config = dict(
    norm='groupnorm',
    loss='mse',
    final_lr_fraction=0.1,
)
Rows from block 3, named by matrix and row number. Rows with one number belong to one channel. Each number is 500 + 40 x the weight over its row's rms, rounded and kept within 0 to 999. All counts start at 0. Numbers have three digits each. After the name is the row's rms in percent of the matrix's.
# convs1: first pointwise conv (model.mid.1.convs.1.weight, 192x192x1x1), inputs 0-63
# convs3: second pointwise conv (model.mid.1.convs.3.weight, 192x192x1x1, transposed), outputs 0-63
convs1.52 124:518498531513506579449537525472517502456524498570525457508356486462477482469545506483483524504486460536528507513507478460525507475541526529519546504519472508429550461497534482488515493531522509
convs1.53 134:500491503519611486380408493511503518479493406448544585471572486515523481505471520487484560500445498555502492496476544498477527506489523499574515506532466456471545499484475513495474502515496507
convs1.54 138:498478491494581506503493520496512482492493503541518462531526498513508473531508551484476506500482462499498498482496429439451519423514485473515504487493415467449521356454477601491570489516502495
convs1.55 076:523466491516546447480482459634542430561505588620550435474495618438471507507457488497483509522444462470499521468490478456537487503499484461519473469510492532514520521471481552496476476487395517
convs1.56 054:491495504494473456476479513357561501485582411573453418575510397378518469486491521514481481541428484475532505478522524455531474490502516509492531522525444458437492518542504519520515500461485498
convs1.57 093:491475498515521473510506524480525425544512555560485460448499510454470526488493511530544464522454486494485513528492463416541526543490483495487463502446461520496492560504480595505424519390485505
convs1.58 085:487491479498484504499448500389541568495593385567523487582540343445489450597461489568504540556451443498499518488517476471535476461515487479495497518491511497485490455511502564496494413492481518
convs1.59 064:512492491514479471493490492363574531445534390528474449578507383403535453543521505517486502536442490505521490489510543436575459478463514497473503542491471462453476506521507495513523492479473501
convs1.60 100:528513489500559444492418511533503450478541550647543505484530545451479494608514515504518467502485442465512509493491390483561545494532477509487531517534489566540553524472511559473490432409430512
convs1.61 073:486529486514543410541438531447515470411531564604491455467489453454481481513414498531484490524427461511507521485503476455541495448498504505488486501545505479496521602469507570507511506529476486
convs1.62 101:495507498511481489495513523313537469413576391517448486536495391448539479528521498524499507515410484498517463504466563460573459452496522497499508488524516450484491506471514478499565467536525517
convs1.63 072:503519497485488455486455483448499463483438511549472457480536508429536502508498472535478506546381486515521487483458508485596495439472491475509507478508490457501456561470492545469551426484424501
convs1.64 064:488520491497498453469466504476565406593562674646523422483496563379437483476453531486510461503445438500498520518477462489515509524478509492498470490523483503451550509440509589482513485475524513
convs1.65 128:518520505507529503473498568505485456474573479545453500507478504491599435427572472451487504534434497503503534511498494549592473469511541498533497509465438455497450647477485450505492570448432505
convs1.66 141:506503496505472499511468511551504489533555545525487488541439566512563503460547480528466506515462448511519508493481526468614421419503532496511502485501481455402521511483467538507523507507427499
convs1.67 108:498484497508466480465442529557484425546450720584508490497544623499418472568517457471498523491505477494499505508451455520513521430516484493498522483495468530539545433490475487479512445468507496
convs1.68 140:499507501504518553478540512484502497488533483526442411494478524491487537512566506465491427522442465473503486492478479475419492409529495479463454517527497487481553594494526505525459514616506509
convs1.69 111:498519488512558507416511497476523442564431601575461479574478567453569518512497509516493525495512474481496486497485493499532513491476501492490415482435493417537483535487480599482520473445539494
convs1.70 114:489529516475509474494498500615437429533518697556462487447483663450470523518473468507458502516466454497507487526482494489539470498530491496491473453505449516495548502459474579482518481532507494
convs1.71 114:514531505508555503503495546389499542467491465480558455544525370459557446527513486500497500508513480514498483493519523503536525443522521496509499555488533501563467416505523535501519447437533493
convs1.72 120:486521512495467458516518484451525389476499462538490418477432511442519539506567386472537585490542483486524487497505487558456475519554497520527617494462539449542489577523500462511446488493512502
convs1.73 048:507498510523498423442459529327516499486569509564473434448522470416375538491488464465544474521462422452513478493514487495409505486512531525505519521519492550499468486493525423524517444472562527
convs1.74 115:515505500497520436474460488494503477485440488567578637548557527355531521425483477573502465517483377483493470494503467511453439506505496494428487498447583485531517541516483534511485471499500490
convs1.75 118:490506504483456438563505495492490457457572536587404600501465555411558538492531474526447490490484484499541502513520528497478459479509476505474481479526492478433486488496513437502562498484488493
convs1.76 062:512536510502493459512474458490582458554530521464448456462505491488469498507400455505504537470514441489485531519517527492492497486474479528573478578613456539550574444536515392483493456524496489
convs1.77 101:503513498513447478552472522579479449571528539560511533472463503433490515473515541471479527516471447443511491524471481500459465484521505504525461499530446523504444558517490560491508517453479490
convs1.78 045:498519492526499431455456509467514472584547522570518463425531531411385539499471453498508477524405410448500508494494505488417502491518482521488471464499486569497456529487525478546517460483516498
convs1.79 055:534513479521526395439487523411499461500538489542539456436544492461415536474462458468488387508511432454492518494504548553472476454550492495455494551502422538442460519515509402490502408508490498
convs1.80 066:534479501490476427503484559354518451418559453601498556525510411410512521505522491503503501506518425466522530482508441478434518442497548512489450530512549500491444519530484416527525489521438508
convs1.81 068:478471487488492436479485529328520469511579445591497462504467437409474543498516501457537452515466398482514493503496494446430560482486523511503409561536500535478448451510453483512525433471516501
convs1.82 089:501514491556486455447428497311472462425484588545482518517511441454439481454515514487552467510483460512498505513474541453435534569493519526475509542470538479446482522491541529530539513495628487
convs1.83 127:519512484527476498515520511527518487446479492566543445488535488478508490494533515434475440501571437454511495481485457533512456516495461529517478495533454523505581463474557475490472493440536498
convs1.84 145:488494494495415511423544515475524500505483456453499506497459509527465479537567527503503490493499497503500509487508505489505470539512512494465538509468529465479513401507495549506473489412540502
convs1.85 066:508500484515510451455493534484496505582520512564525433407494525391378544555501468452504494518418420442536505495495508497375533496491510536524456491548506546485415491510501486522526491483488511
convs1.86 113:471504498526508519488514533381498450380524492595472572441463478447428552564518479511571477514507460490508522504481478429454523455508551504514486521527520501509556434486531399507554452544485495
convs1.87 131:490488495485471471464497524522507420471556513526513465493504519535436484530564489422500418489494427476506510513467490487483431514521493508434490474515472528439508405487495495512470466560546505
convs1.88 139:497504498487499498510484534502526450496527511599490454526498508527549516458467478427497489512495502520498494501519538463424530541530480487509512498384413444498492595509504424505480468552549496
convs1.89 094:492493493506502537450473474487497520454510471496491518488515506443546493514475515471462505520534537519508498485523513472531441469487505516470506516417472455419479460530496527497525550456494504
convs1.90 136:497505504500529519508566502479496467483414482497504422556427510519520505398459427590523563515399514512503513504516466491497486492469493509538513518474498422514491500486493499517534576534506498
convs1.91 157:505513503503590475521415533433498500509507551542556689359545519397407448578488538504503583517550418409503497491510480468484499528479514512519492500528550548527484496477517527511524496538537509
convs1.92 074:516509501506454498469477556414489471491553411569549457448479484393455524527533542477530471520475455434539500492520504485410551523483502514550466506489540524485429481485459550513498509472493503
convs1.93 041:468516518505499444431441511517534517596514501531499464478559529410388524494460450525495475506451414481485539521482475529405480451542493542479499502488414554489497517505533397490534475476492500
convs1.94 090:504462500546453479501504550362496504455491459520505619525526407398479493514467473547545427503523397498526505479521414467465517476526505508509493509508530522560470489512482445503553464522548522
convs1.95 129:498513496503542452425466521481493482490505451474475447464462488562474524467503582495497476494497467465495506495512480514541493497516490496558491513528491561471496510507518511504526573608510498
convs1.96 035:498505480500564443424495497474507495494563496462499532552552495505415473529508503497531536498502549500507512491507445488407589547475519482548597483501483534530460516474514469508486468490544479
convs1.97 161:501502506497496427477422514506480533511511472514462441464514524540588491509505534432490477536496492527504489502524543487411459469480507520414483512489520513460508576498503428514373444493517499
convs1.98 143:492476498489533550411489479503502532519456478398489500540460491541595511501457543547492488513475408471501500508487454480585500547492496508464526510502501482462546577497497538508470518457477494
convs1.99 125:494491500504527549524607469474473504497521501594471472552498516409508466524518511510518499484527396423499499504508474501544515483505538493507488495509592421508479545483506536491489583466502495
convs1.100 060:486511488467543535448512524490512567492550506451484531509476546523461489534496549473536534508511455537489517505500479448442531593503515485535532467521490527556488544497548473494480440494487479
convs1.101 085:499521490485535515423454461421503521504527525464496489523528516558567368541478488520510464512503530458520505492521453493396517554576447495502512527413493509598474475482482475514473480531458497
convs1.102 131:500482510517472543424550481447469535506501483497545500546485483525496480438568364497495557496503472533521502491503491543498551518490513490423524519483502464597469477484485531494572473555488504
convs1.103 122:509514504506528406537488460529476457451518494568483534402527515511516461468428456466502527510505453457500497521487486502481456417503511478517486487501495519541517539498515465501551455530497492
convs1.104 034:495519492503563439439475477496487513474561491469481534505528504508450469532495495479505527506498521488491499497511452506412587557481503504546610455526475533526476527461514478513469438498547490
convs1.105 034:482503473492570447434478455510527507532547507478455527509542506510422459530502502494523538501512506480501529488526443479424570560505541495566574476506471526522467535468534473516462453516553483
convs1.106 035:498535465511594457424497459539509495495530491466476536483540513493395477515517498510495515502496512501480512525510450460431559540514550510539630434518444543538457520467509497477488441522556445
convs1.107 097:487521482507529409486412503507513542511446511530579540433563458472540497459463535525484484477534451531513502463497558483536505503497484498471561504450530527498416532554494498494440440503552482
convs1.108 124:471477508483545479514486529509492453442513508511510469552493496551457499485457558498467584514524479483478463503492454449475588470517544498468517467566541508489520575451505419502609509509511492
convs1.109 038:502513493491585483385499462436502483532554519473483514486552519505431395545559492480513493495513552439494475492527472481418552519497515514549547574484466522536446536520509526511494477476484495
convs1.110 053:470532459454501481405477410546497501504579503485511471547537496461407501515502550575479543534446512472504507492473531494459475467493515513483591508471490561455459428545494511511401453552469509
convs1.111 147:521515507508534497384508485517489551493519488396479492460420506499504459595436509535495444524572469503496508505494484510393439496554500499526525484430457592587494431506486477504487495461495513
convs1.112 108:489457492482541486482550467488494579553508483573505557484479468507520494417474576511475473505442446506476526528507499429548470457508499507515450504490523468450487527510524611481544488552481509
convs1.113 078:516493495487584549500430525498506581520490479486464503499468508511470419536432541497493519521474501437468534485529435502426561578538537517511573489524538508553486524513505476506515493519529510
convs1.114 114:503503507497542518419470514521495511514433489462471476538563477550429533532541531452493578486518496420463521505522510481479428510515512486499492510563475542468417542566526441496411440462513484
convs1.115 102:518472498484426516432526568512459470445581501536471515473508494501443443543447481457474480493513569452520489472516481494460512540538452480546462484481514536580467431517468550498429534543451502
convs1.116 105:532507490474410457401499512519478509489572516466541497513528437562523514486541504554493523499391533514517499511521449511520529523492565507478514472526596495474483480521507494509443472425475502
convs1.117 088:505492494499507532449448510504503586499469461435567527512550513484466458479580489523509561486451494467507505508531513483477490478473513516469631506584471601452471472530485498519487473470453499
convs1.118 032:459480473472568445453501452523526508532543491496451549495534490507465470545478496459543496484520534465481485491530460498431572544508524524544579487483467540541476525464516483492452464523551443
convs1.119 076:494499500488486536416509513491498523524484431423464526521526477509483495490616509474493458482452569506528495498521492455479575511513521495437454496478519507509517481504479469517436500560553487
convs1.120 135:511461498497514515440539448495495526458454535395469539484484523524470519535530542495518567507538532584496503482522524495483520565517487510496577459531539462471450535489534495487478505467521504
convs1.121 065:493472495518497560460504515503513490514472489439457424462534487548506493541443548577488481500526471484488490474483595488462572524499486507509441519538612489463510332523441475493566522514513480
convs1.122 144:524486520507451553426509521466501541487542490486535488434533523566530546500415461562508499517487501487497516503507522508576397496551503522486479524526532555438478399497494474518389537471503501
convs1.123 104:478494492509548558519602523504497511504484477488521470454453471579453463534564575478470467501590426550481496487480511474524490479540504500493472486416417511473566475509537495490474516484531480
convs1.124 038:478511461525582528466539512434481466529543534457420436533465499543394489588467553560483509484547415526479496511508561489433510515461523515524468494586517557505508504496512477482490487527480515
convs1.125 038:475495494556582532480552489439494489540529537451434448535462507542403479590451552562473510515551413537486477512504546488443505518451498517519473509577502552499511502501490466479481486531484467
convs1.126 135:483505514526593504468518517522510470505473509492539450507504519529592520534487542494509524504569457512503516487503496504576469439548502492515504502419499486467522416494498505524489451482482505
convs1.127 116:491513510523531542416580496517503475519492525491458546487439480532386467528454512455491603546462459479499508515511505507475438481481512507541470490511471496562501476525475561522580564621487498
convs1.128 112:510484500498583473496475493503492527500419509540449479571519519466384545507454407463488578526467469471510508512479526496492525463485499497532500498584482539555498427530500509497571451525519501
convs1.129 037:472501481557570522481547504448497477523552533465429445528461511540404494583450562548474511497539418522464470510506559482446487523455506485531472506596513545488506508497506477478488475523472482
convs1.130 142:499482508509644478501548492513487515539545475520492521489485487517444525420493510495502553522483495518510480496477429493489591495520507520484506505493429469522550633509484546493474493431498504
convs1.131 148:491490499506499506518489511469479487516519486444496523534484492388621506529523509515477614509499520477493495496482496487578512473522492501539484488486547505513451542495491512496519468495482496
convs1.132 127:489494509503471455500337447483495479527536532483466496469605510522485498468474589573497522485406448506496507506512493521482484455455476508464522515485486590462547573494486490505486472513566511
convs1.133 109:462516485503536448436462499503468505490521536543524514466556481498577435556532596481499575538574522525528465488475394467477541443532503490528592529451458487555498559535473378493423399484467489
convs1.134 098:505509516511498616540556498505473498499382520474472440539429489502484540441480539610487473483512417533470474488533495486563508464499518476465441508474384504484533457555469518520608532417490496
convs1.135 112:499495485510497502536574495521529558547541488561460501508595576494510481490407414520454588503447481534508490526490455448525545599534495515496485519475536405479449542560505487514480507605486504
convs1.136 038:460456448517592528515530495460484502528565535474402448517461513543433489591452528509482481513514413520458464498472529485436526517457507481528472541554542530488507546474504430477473478504473483
convs1.137 064:494531482530526545498590480488542560487448512508410509510451491530542446600465567473491519504587446644478470494512531530477459532506490529518530523522513521514516469502478405490462478574473489
convs1.138 053:491509481535561500494526494481502501523468522468413479516433494549442505617477561467474505516543419517523480479488525439432451493475537476567479510574527498509544511515530484481439495545487491
convs1.139 087:492533502525576486484540460497491485531499505448521447515488503522407514581506550442496474511524460579476517502506475452493467585504466489551481499505499554470478497515493485487443495504493480
convs1.140 117:495498503504487505481543504504502518494473548519564486525518477419575537476533425535521504497469447510490499496529552469366522486520490507469519507534499468491552416505489436510532508513518503
convs1.141 093:496486493517512500431465481533498489505526500488494497497500554535517465586401533523481609506503480561490533491482485506494476482482501502487528519494584520494505481503485553507440526551508495
convs1.142 141:500514498506451540593531552497499505523581563492440472480555508519447466555464538492479521518507440464512492508500510492486423457483470500479493514479465546583541559482462489510481550506488490
convs1.143 048:480506474528570541454560472459456467523572517482476458501508513553436474592517609592454505494546443485462441489445536485430524562450526507560472516594530528480498503483466464478540486524504459
convs1.144 149:496505496493501555496504510487495489503506503482589426462522487546459478493484487540505462511508464497513507522504510492440446514482505497535483480507504432427503382509500481492458469554482503
convs1.145 101:487474490529546486485420466526517523457508429492571403506585498564560459557503580546518591491526498531494484507482461449438534402479524469525525493472489513613523549482478403499407491413485500
convs1.146 070:535503500488418458443496515478493503489556494573492400462542492509628498535493483459461544505504432608500522502542524477506569507528493511561521476472586569563525512516485490468449534507514485
convs1.147 038:521511512507447471473472510515487546526493483488550459480555495518506567494489496488467535512496477565500530518516507528525558537479535499534522486515504582457518552506491521491382430556536487
convs1.148 045:490480476468448460443470515541482558514489509497584509514538514500479564422465446510448548504502458559496515503523481493530532505474511503550616513472565510440507509486448535486456459608476479
convs1.149 040:493461467488528476464413467539484559484451482487534493530530507546517580496488520503441596488499508581546524504505517499482565482491526482503588484543569540520495583484455495482467501574502513
convs3.52 121:472513555515517531504534476510507490492498455418527401489551518518484551517450509506489524528514471471489478504569506521551458512465555524460512500421410477463533546398479455424549496466514522
convs3.53 153:540432572548601497478418451463511399464476490467490542487461425469441457490446495564574543531466520502496513501482467522460510543538464512465476552501519522537473490532503541387470579448462500
convs3.54 142:518466501541518575537483510529510503444510543550495530502441514571513521481538482517560549509500510507557491474507477511487503466519551576482454522530456529475500532528552381501513506483417524
convs3.55 049:537477535534522514446540483455435550464503478571477419491470455509435507509478651459521452500536499515539480518469545495543501516544479544545475531546483535463502464463457466543508546499484526
convs3.56 022:493488476502488508525557512472484503501603463581501486496539476556429507475484640484553540461596451503471469521516527531540497501603431471500488455484420495461514519423518432512490497536443489
convs3.57 091:504481446495532505446517457536447516501511527519451472539549509441495479490538591507559448554553528540510467538482544525453476372494488536571507508486543542458442453437522504554559482512525536
convs3.58 079:461443491482484516538496522560510599529478510525514465514614548500561483539498524462444452416484543481448502490446491493485459457429496473459489453500479458479535468494529518559514535482566483
convs3.59 033:508486491472509499525426487527516538404512502576482473481489571590589559554498434488478477459546495452504556450516465482412460499452533476554525466496504510517512466556513574498496530475526568
convs3.60 112:528438509522551522456468504504460536544520552555466531477433481494503505521574521543544531543555412535519458538560492488515477484484506538520484529510525548477471527429490422414478465547495512
convs3.61 066:489521507488512476504414529506525540562476478606502514489534474506511514547502449492452523511507520460483501462493484530506538503488563455430500480517520479500539556529549490440508546509532472
convs3.62 069:511585487465441546488604487508478493501536519493547494501525494535501469476521527522524497557500526543526462513481517482557502560612445485459508462449508545515452498504436379547510464503503466
convs3.63 062:502484458516505564505414515546507473481492479579453548486562489498516506526522500416455475512517489496525512487482512467526546500449543469464549537498487482457541585548544535471525570541463474
convs3.64 053:504571503494497419490492485472574491441529420416526505495509510475504542504524487589493509487488493498499521489498539473467544586509495553498607529508520451520544500494473554558508488412608479
convs3.65 124:483447469517574512519585483487460531494488549522538506487509479466540545430535468481463497473507478560510448499501533505537509488545465550508520488510480487487444411455439485498608499518478498
convs3.66 123:489471498499486506471478529528478457476445436465446539522518518476519446508521466485520502486510518547476499516503497511429492430446474517536523478491525501514521451514491603523490507508532468
convs3.67 093:545502540540521532399420449466532433488455518495465540438494434470517441512407518537555552529568471492514480530558536518467513472477489551505485599542532543520461506475488497405510474468509509
convs3.68 175:456528430487520534502454487488505455514473497503471538498509455497469482489504485443502481518559502512482492509471504491584463434485489547454487481528490530540498571453475427530401423552458457
convs3.69 089:422552486467514455571419484553534459506487501439528497480491490475518466519551541490479596530509517460509520476494507496524512502494515460480472456529476411467579484545474506454471542490490490
convs3.70 078:452532546498533462527448525555487491449499476591485489529541511525532463487563462519482456462543454481484433474450508561548518446498524478467501478468500432546497486571529557447558507584467472
convs3.71 090:540500500504583508496517545517488514448476478508519543494482418491466461479508486513542498554489517499506442526523560451539517472541503538543447608500556485507494500507557467466480475446489514
convs3.72 137:482559523499519460556523519468561438501508510502494561525509513549425510515529631434521437463514452467456540491451516484578503594538472461507425481498459489467509541521479538516536524486493505
convs3.73 018:539491441562522555466519514506555501537507525606449445516578466615553479507501523464490507475579510469395500443453442499539510532474524492501450493522518536472484530472594460478531480559523512
convs3.74 116:478541476497464562523445440480537470489547493389543462438515456521481534513556528492440618476516453485526515529485510512583492477510540512493473449538442507532532560446486535483526522491479509
convs3.75 086:459502481506536464497435508532496540476539585459505421482466471473444511545541490393430401463465542530480503508479520470531479526482420520438550496527591431459543493490423459547556461498541517
convs3.76 053:537519491495482463568476468511483540553534489503471554468509529443588562517549514425501469509513437450479455462469442476519513531520573499516522524530511423515463509481523575491455520509507519
convs3.77 091:524520466483476445516466485493504516500471426526445580522516502514515504495362474537571507454525503455484489468557551451466521484441494525569511550455457527443500420575557560477497503500518498
convs3.78 022:512519428520498584434463537523494499520512482582532486488508501586562518509490527504557465449554444503522532437540559494538524463490454485540476461448505551509464487474481416440513535564495499
convs3.79 044:494616494548441511490451429511540484462514489496514570500526486519509533556454548497473486528510462466510511468497402548527501535467524504513501460415533476539470510515514568485559483454501522
convs3.80 052:541541484514498539475523411411522410493416459507500513486508436543557507523419549493456545513469526507481484509539546517481529485486482499482438508482525560553480533567533621466509473492520510
convs3.81 044:484492462518470466471509542563476542511567510601522403482532546583492490496539571521507447486531488456500538488483519550512446517464509485526547464535419433445509466471479452481478518463516537
convs3.82 077:499526487466447493508454457416451426522463421458520482529470451520532464494499446516534539586514534484518505526535479509459550597415553532522560511520533499577534493576506559510513426531598501
convs3.83 118:516441570516571508524512547545484602563456485534504473442504469447498491526505446486476448533421500520519501519487463536455489472497519502546533526507413486440503451462519541506487473519519516
convs3.84 164:521516497495567507439494495473493435547507555416522453516483476399578473494445435489496539505436525510487503542524531524420503556472512502500523494505580502527522445514479548459538461523528480
convs3.85 055:520501475471545537561487493524509519443511436469492566496551445485525461513423487547471497459532511529564476503475489461448480556565528558486441557483559481436473519517545547538522511480494512
convs3.86 084:472535511486485548553517492575420475495558540490549414536514558577456448517549523446502563465509531517467550474457527494522470570488460493508560497511528530436538501487454406514551399525504480
convs3.87 128:503500471486502518499434510478459594545524553538549491482484483484511547530504474513525484523549513503467507509500503456480479451518456501507540492473551487515587541484480530461504479505490462
convs3.88 136:483482426512516469441533446493479409468544496474491533509499540488467455490480487590556589562469453421504493496516493528421487496467503484543420502540564470525505504517521433471423521523525471
convs3.89 093:467533543464452507529502506475527508493506557475558521513452534561544489506566494529484476530495557535493522495490510501550489537524477434480435547498504482455506528552488452496493507517434497
convs3.90 173:449497506497511519559487452489533486476497464480525440532479519452510559513456446497492458472507535451425516529519482532466504462513423519481432433468505511441473516531516509461527575488485488
convs3.91 160:472578480527471484463524496487477509524477469521462442475556430512498504511497502473456470518609515499485436488444556523580496461502439549518475480527401523616518546421545584518534463495522467
convs3.92 066:539520537528500513537479446480513525447444413468454519487542465479508424531457561498518527476518512531500527487498487458448527564556463534534472515489462491488496519514503642540520593451457487
convs3.93 016:489510502556420532480454515519542509528542475562518479501505530491590549475431565500469401497530497545531496483494481463525460566493506508463430498549481501525498503500469460458510455496509524
convs3.94 076:506503532495528547492444542583528523484521555545511510524508549496441447501484540414535424510525481531528559483495481474543481425551484508494500508524520499453472533376474434443474478521447455
convs3.95 148:490562556519554488479452517547485445502442548507547464565510513452573488525437550491455486490383432441473510545503453519567494454540524457480506460456504513466445515494499514502492505509501518
convs3.96 020:485479489526458490447478492523529524511512509530461486518542526503619597511520551493528540394507444526511461440429526448510470516514488446513495533527578460428500495475511489506513447454503435
convs3.97 143:540511527495484504496617534493511488490498444479498526497562491487475479514478432526409519530547433478486551534514461560516508390498507483527478518525552486511505479465510497521516522532494447
convs3.98 147:514436476506442528477481490449431525497486477462532548497514491530583496483507549559480547539520570505492519524511487485404498494532460457584560507499491550490475520527456562568480537493486502
convs3.99 164:493602505542503501509509514493528489603508532508460446531494521485412562526547493451501499455538508495485516547499494494415469491462530499528515489525417484510461488491544455528518413523509499
convs3.100 049:475543485520499525504551455488517498430460499526506483479553498600556431478483385505523491512530509418516458570494503442470525526571480483540475488538524452509522567423434491483469502482505488
convs3.101 098:516430466481528495485494541494498489496505542483490525532438489442481587433537548517513533506475476447489464474578529512537532453495456540405502546508549485442516533496543435458424457522485505
convs3.102 109:496528516494485574549442539475491476525489512528504463495451539471494469499560528440469535447510546484498480506479550490531454461527476531465532414490481532598479476411528489465544489460527470
convs3.103 142:459465484472410473526456524477472593552469441505472586516445512449566471445534478536520536490442460479527499510538526509444527574489526534515533558525534443524533476548477431539434525524520497
convs3.104 020:525520427489433440449534466498489450556522466527492478502500557569502535520475515481494493534613420466476498491491443445487521507552452494477546462505508466415501505460477480566488530495511487
convs3.105 021:557504499483450479496557555535554509500560417488519568459523573549469541553457559615471487463559466495509488503465456551514554553571456524479517542516504528430480502479488445491554502531519524
convs3.106 025:517477521454484455471539511555526507535448555537525473557513497531548538524508541560480516465499493612530534467550549465517498545413556496493438474524394482517520546504537502480502431525483472
convs3.107 096:495558492524477468511502532480570524430541439562474549523421496561551494457490574443419464448456463525483530507468488457583490497499507489536567451513475503552534505530475531570516512540454511
convs3.108 123:521504486472372499476593478468456463513530477448580565556459529531475517509505476479470464513403530489445534485464436458475516493561455458474498463470523543454525593591462449529521531500519534
convs3.109 029:460505473505401465501522549561551512483503514569488425505536445557562508489492557507426510496521495513584502421530530495540538531464522488516482502493473527547530451510481448437459510535447485
convs3.110 042:529550423528454426509469530509509482439501492655479502514518477488472457476574585486464465511503517414535478445466503520547472575495483481505476425514503411554616560524469457540551514548496463
convs3.111 156:532505499480536505514517515506453524493519492534573544451520585538389457517477543523488536451541523479508536461505465488530438536526513494521473491518498505421456365568504447525492503501516509
convs3.112 127:514466500530493524467440443470517512547482485406494390494539495435518535525526454518489509508560510495503529513543419554520475506495506490509502493465504585505430474556517580457513470436524517
convs3.113 069:480529437502520536472566464457501532507535483517527509414477546581513487519509411553505490514567508530461487525501506481507549534566471458552497442534511484495530524470416536511541546467533468
convs3.114 134:543579532493516599591448499488529513511471435504498462529531517498519449537507542510480462546516507571503450491535528537503480479502499471477432586489499552449496503451457442479550484496527516
convs3.115 112:504464523504515513542499566522493503547556517511487506494518478513511550474393587459561505545476499440520511508490496486496465437520513599364464491483508489447498533462473484495527504528471533
convs3.116 099:546503569515540569490528502495493553451465476519522488551443538516510553517476499519468477507523473532497504481519449528498464469440442551503486527415522510429501407573467496544505470494517506
convs3.117 082:450550460533450455501478497543540520484509517547559557491511522482504461468595544482516537522548536486440512489499530440507564521456508442544480443530461494558514539484514468519505445525518480
convs3.118 020:519526522511472510465524455515536540501497453546520431426513601476539565592500527477514427450574495477528558515449452499512505546541478482490496511520562488489476524431522535462465476546416520
convs3.119 077:532566463486441507523479515497504503557547528446581410496433493501482493505532445421474479529472513494513474462528500483501485453498483501441480475491536506578523507521488548508484410507526458
convs3.120 146:524502520480535493437492455471473386511513501453508573547482440519473426508460436541570522504483482529487423566417501461427542498564494528457459517561517471538504472522540544411482565492501497
convs3.121 058:500519470526473549509513443494540532495468531524482502502519467600544551526414522522499530553491474460519469499530554533455478533557521457527493488501504505533473458569481513535560448466529504
convs3.122 145:548518453522465481504495504507512456503502520412417494543464564502493434467474530474500454482439464532508568482472488513539532511477504502414528538506519483512466658585464505489572467495487525
convs3.123 095:424460554500435476436530508471562479554463475511491520505513458489526530518490501561454587527563442501499477517542486535473541439493516444517528495502493541521456488505497523454518600528500459
convs3.124 017:530503514514450511462559494489519569470539523558492428506556500541496545501460547540510480453535475479479543426517541580542434543537567497429549466486578444520520557488492528488501513495551468
convs3.125 019:525538496526440508527508453592558524467507479562460524499574473475560543530492568535516508412490508523523524440469470486539453553469529499484474522482556473488528478510480489488498554464478535
convs3.126 142:499564470533447450496517494425421478517557496521464510494504526589520527461529526452459492472541552551510600519439471447443463476483495473495527505437548502479575559513456489564512455525506517
convs3.127 127:503507491483497527435538585508543487436463493503434476525465490492461533521477545473494471498486529498442452449533521505559455585511496486504485509492522489489504440473514455461483466555468483
convs3.128 146:549422527503474506403463471442528504543454402529528542480533473463451408530522464536483562620471514430472510482520450496464500529410490483487468527494520517470497395502463508498419503500569499
convs3.129 019:523529561502443466521465551485554463546522489549516496494533508550526536505565510503517502533647565499506490465462512556521505515482475476536522422541510447494494441498532456482496563490572472
convs3.130 151:564464512545604473498541449502520460445462446543473526471434488497556463538472421496419508464541465526491483483466501544516474512414495509607498481490546531526467367550456491514530477488512562
convs3.131 176:442477481476500481576433471465466425452516591458486566485506488504492483479517582501555475516532494470556502488517485486530470447528520511446496543457459535522504473484547476476523565472492513
convs3.132 151:530495487522503572491589542544430554505467537486528526446542494535487475521485435508510511452445500538536508501506525505552447479511437487456503460534506514457554554508512534558518548501453469
convs3.133 116:471437518511538427438417437448535421494421444408443499460449475447530464478479475481509517458459486489553515502489498497464520448518554468534517504595560517561519497566527601468503505517537473
convs3.134 105:487501475487456481510523445532523504474501579509509541503527470471430493484488464407436462566523451496517494484514506537593544509490627482521491511499490500525529522519520437563538482542488540
convs3.135 110:576515511551561502511457477501487438497454512494498441482525504541510426464527393423503572503462464513506532530515537487453462486493557510533513546577523470583495405565474565449494507497547497
convs3.136 024:507608454532472487512492501511485444517538529495550498486517500531554510523494526493506472466571509507494464511484496428468590530506448490457493499467517510583459476480451487485439415551466458
convs3.137 060:440459471500526544527554521548546500512540505588512424466500514509483531490544573494417440471584542432505486469502455552553471519488504458528541427487426439502478494423549451572541463474493491
convs3.138 037:508489515506470477492532550497601482490534533485544452533480569576477561511517522450524480466484461445491466502576431551538542473531418520475468507517464462482484595490473483491502489546476471
convs3.139 083:417542500529518468516537530529546504400484511489496588479470437499514521503517436508479469515512547459562460492558512480522504512523452506522526458522517491553522533547484470469537520475480509
convs3.140 128:510517512483547536491483528520540542575446472517463570547515479577481492494565416533579581498408485509525484510557501488437518560546526479492506523430488486478458451545452560486422521483502527
convs3.141 096:467495431475539464542531520508476588495488539457510452533531559453512561551485600465495507539483532488504461487598475512576476527402484479408536529529526532488539460537499518532492486498541487
convs3.142 128:475436532524459520474517467520460462462496514463511426437451540511477435507478479511514536515441506441502564504523491478598481567503516522518539519467522456489535589451544452439502598511561496
convs3.143 039:511522550545409517504477479511512565500514501523490464470487568504489531537462517554522584562493504526559554471512559555517430525520482542493512511551520500518506419493451552474479546555454484
convs3.144 158:559497532460484494474495580515489481567536498538436557514475534479480536507518467501538509444478488493511463489488513526531544568475545505528512527418490497547505507478488523480454474507521506
convs3.145 110:527529554505473555492616494474515478435528472466525590537529461598546556507485460506422475565438441471509499531450501427534508485500439443487462520509477513481493493486424519454517515528500465
convs3.146 070:516489489476485494565496435461505440413429465439510446559551531458479495515471507513507508536478533520492512464511535497521559457547396478539513499469509496469536465557470538466526471576534455
convs3.147 018:531562479447475537479531465515534435524521477538558395510526489568559523490583557525464515515526501528426477448498472463531477501490483459457503447516528430450434528450525441527538476495511518
convs3.148 032:575519489526415563527561491552545493443501419448564546441498444628521482512451529512541528459503453566498530433521503426528478529533522466534507560497557551585484542453487416536502487509446503
convs3.149 031:589485502497471481514502433552512447505478481480509545466492475558544489478453598508573558497528479579510528414572522431506454491519537486563515529538501478592481548433487454543480467511502586